From a checkpoint of a small segmentation model: 2.22M parameters.
Rows from block 3 of a small segmentation model, named by matrix and row number. Each number is 500 + 25 x the weight over its row's rms, rounded and kept within 0 to 999. All counts start at 0. Numbers have three digits each.
After each channel's rows are labels from the 100 images, of 14976, where the channel reaches its highest value: "lies over" is the class under the peak; "responds to" is what is common among them. Only what is clearly more common there than usual is listed. The data: rendered rooms with furniture.
# conv: 3x3 conv (model.enc.1.1.conv.weight, 128x128x3x3, each kernel summed), inputs 0-127

conv.31:489504495485528470485474481495497511497550536462472486470484470492496492521523471500550499505538495472475448489521424496547474524449530499496512490475497484482523446515516485500493535470513542518479455481500527529468512455478499474486464495474509524531514490508478497486465490493516467534504513484529482507525484472540478457505458489464453480505499505505532500487477525503475476485479
lies over: dog
responds to: dog; largest object: dog

conv.26:468528449510449488491511538500479517519476532493479497466487471526465484490519452507458504469466474497494483494434518541512493466500521474463496507454508463478508479496514515474462536471494458489502495500524483514504499504463455503507468523473452473488498522531515498508460496492542496506523528533468494512509492527495471489525473516461453506481442522513521524525485509459489492504483
lies over: trophy
responds to: trophy; largest object: trophy

conv.9:501521496501506519526489454540509482528527476508500490507496489525505512496479505491498495528448480522544478506444511479517535523540486511495477463487478527496471502526476468538516524508501507503506479468484527469567510488503481469500517518535544505488489501497500483480529483502462505549500493513499491529513517487439489501473539502512542481508529521494460475551546463553531457472460
lies over: barrel
responds to: largest object: barrel

conv.110:499493519513469448496481481526435499479516474467493511502509509502533516436485512532442494480528525489492515489519490477528518512496530444467488537499481493489509500495491499470511530461506499525453492526563496532503444481477516475531508503515473476497511466545509502487481491534467492515434489508488513512485487497478527500466480447484491476536515474514524461504508530524514491471494
lies over: lamp
responds to: lamp

conv.57:492471525535456481473500547512490539484475494495479488436478507499476532498478508486481496527502476459526503442512503482491492498485483499523467537516524498531481470473505520502483533456466532476503506543538517489429494521449504495531536505512499494487487477555491453463514513525493447517526529496501515493471497482487499488460521528474528491482489466476450492510510485476493495521491
lies over: arch
responds to: trophy; largest object: arch

conv.28:493497462446464507535530472462511470455464510480525484489522519477509524491506460474500494514484473475542495538491497517513492491518526523495504478482507446523490501523515513449489563483467504459504441488493498463500492498496486509477511512487525541462517477481517480468552505473475489497471479486543533534506481516453468486499478542522501462486512486548512485488533489477469488489496
lies over: barrel
responds to: barrel; largest object: barrel

conv.114:514507473509468518483476490450522466495554464460479513488494517460538525507498475515475487505482540471489487458536476522513461497485464458523470486507474437503509486512521461477475511503527490500532469520482517509476493490502456492505512443481520486499518514471535480479487484528480526485468496480547539517532500481510530517473486555508497472509479503519513499540492469527466452500513
lies over: flower
responds to: flower

conv.37:507522503445489476533551455492494494494475490484468515527511548531511477513526488537522446506500498489524488513567504456490481493465497510518434465451500491485550531476485520462519513499502504475448447498514511495517517484504476499475535490480514498501492492472537524485517532494517524535536524473483465513459487499520463507508527527512512500532472486489508524492509465479502492472485
lies over: floor
responds to: count: zero

conv.34:467508496515482484533499524447487489455490534478527545487523504473501491488522515501455526482476473507459510515513480488507460536549499502468518460492536487502485491527509509484505474500495506479458464489474525488480473472428513491498489487463466462503514512514490455478482439507491523494511487477485496499486479491518533557499448544491506475492458498457481474522534496497513496519539
lies over: barrel; trophy
responds to: trophy; barrel; largest object: trophy; largest object: barrel

conv.75:454497494494459499537494497464481472514499496547481531486497511514482499478498491481526469443510557478503530501482486457454477527493511502505524519466523452508513511517466495451539498526517504484485475506503522554493480465544507458532499465528469523527477480509493457504506469474474509482476495511475525550503514521514483492462510555508481511453477487491510482528502554506477489489503
lies over: wall
responds to: lamp

conv.0:508464496531496491497473475491559512508530520537481503496475501499515484495524504511486461523516508494571539480443486499518513508528474491491472490481480515457449523554493519530486441524499490521530513516532467478521525517474525501486462500469530481490506485503501484474523488510498480474499490506462489510516533529575477502545513505462474486501500515498535475518502561464518494502519
lies over: wall; window
responds to: count: zero

conv.19:530507498488474500496508506505489506494506497492530523502517484499491502490534536507504523556545496491447502489465515462479494476521482503515463469491478486452440521506479525510491481479508480474495512521522481493514484556483472482475474440497495474490476504553516475457471471505466529459493506472427562518489523513502473466468494493483524444494490539505502467511476498490490472480490
lies over: robot
responds to: robot; largest object: robot

conv.82:489519506490531497467494504508462506521534481517514505525479504517521522503515503511527462481441472490434470502517488517459527543489482503506484470477484500502476504514509455487523538491517528497522515460467453559530489480483495501528467510497517528515505477468520492472509478511476482437488505485495463502475493502538475495450472557535515461504529487509503528524509470501531444475495
lies over: barrel
responds to: barrel; umbrella; largest object: barrel

conv.4:515566523501535470517458483477481504462455496493502502507519491528540480493520481519511445491510477456511491506486481522536514487468487491485540486475487490509452533510457497530466493525491475472494491472488451527498512474491505524510495503504507551455535513464486522491509480505451524478502462533467508505471499534481500530473483504466500487447493533486479467480463473461521507525474
lies over: window
responds to: count: zero

conv.68:481518473534500525488490461504451493514470498506517527499537460454524454505533502492548511493502499447457519459497454519496443471519489482471524476505494497504514429486505470475490482489462510517507496462487467490529483524501531519462509465491476490511476478503519499476516496493520496447519462524488528479453507498484488475495489491469472469505498555464499518469465531501479508493506
lies over: robot
responds to: robot; largest object: robot

conv.111:475511456493468486554491494528491495487472505520490510503470450467476541528494453508482475475533458501534473547530509504479508503531516511502487482542527503495496454499501523542486516532509492484470464485536471480509547483483501488507516489454490520488484486512515507479524521485513520496521471505509527524522503513514437482500526499513487479459455480484492486427474453480527542511472
lies over: trophy
responds to: trophy; largest object: trophy

conv.67:458501453500449496507490478501475515467509520506529541470489511498551528483523483487477491443509490487514475522488498471466508511493482490473457508449515483463471491513448475525474482507513525471497476511477508516489510438507525459500478536501456471456506508532495491463461493518504464486461494497496485479513503503521484472465486487530487481493443485502476485510484498508430493461487
lies over: flower
responds to: flower; largest object: flower

conv.64:512488444466497558531443514515498505479513526487475482499516472522499527502511493456500494492494520471486536479524483492476494487475497475484505493535457490554513528530511521523480493518489471536543442482501514499523474464500515513523526486512524505487483529485502459493502455490473471518479503529511469487512504487489476513500474423481513523467490466477523441530486496470509480459535
lies over: arch
responds to: arch; largest object: arch

conv.106:513494452486502498502493508525469475544468498469499515504511519501517536492484484479475492500468526527537459479514462484472486459511512494527532503456492493485494493545554493507485487500485490457453517528485579491481471458498472486520465477481522481504572472497510508506478530469462492506488474543505498512475448499504493481456474452505503461489469492487478523509510508499473482481519
lies over: lamp
responds to: umbrella; lamp

conv.107:480503458532483514491472479499522508493489519496502496478468475461510464520495462512459517470510505517493520487550525506480471472445464471491560503470541464489514475524523499494536524507478507483507519522503541521499473481444513520500520481483506483518479504504492516464505501476549464507484528473545474552482485450480478531493490472509527498496451477466506459509556495510521493474495
lies over: trophy
responds to: trophy; largest object: trophy

conv.14:480516503472482490504523432531463489499499534494494488505492496487497512491522485511496521506473455500486445493514493495483473525490471541482490465523482470517511529509551503490549518497461535548474490477501471510491487524449531498540539482545483465469510506486514483494521462501451499501534477506481440529510482478507483486458491545459504478546479473518506473488500512477503468462491
lies over: barrel
responds to: barrel; largest object: barrel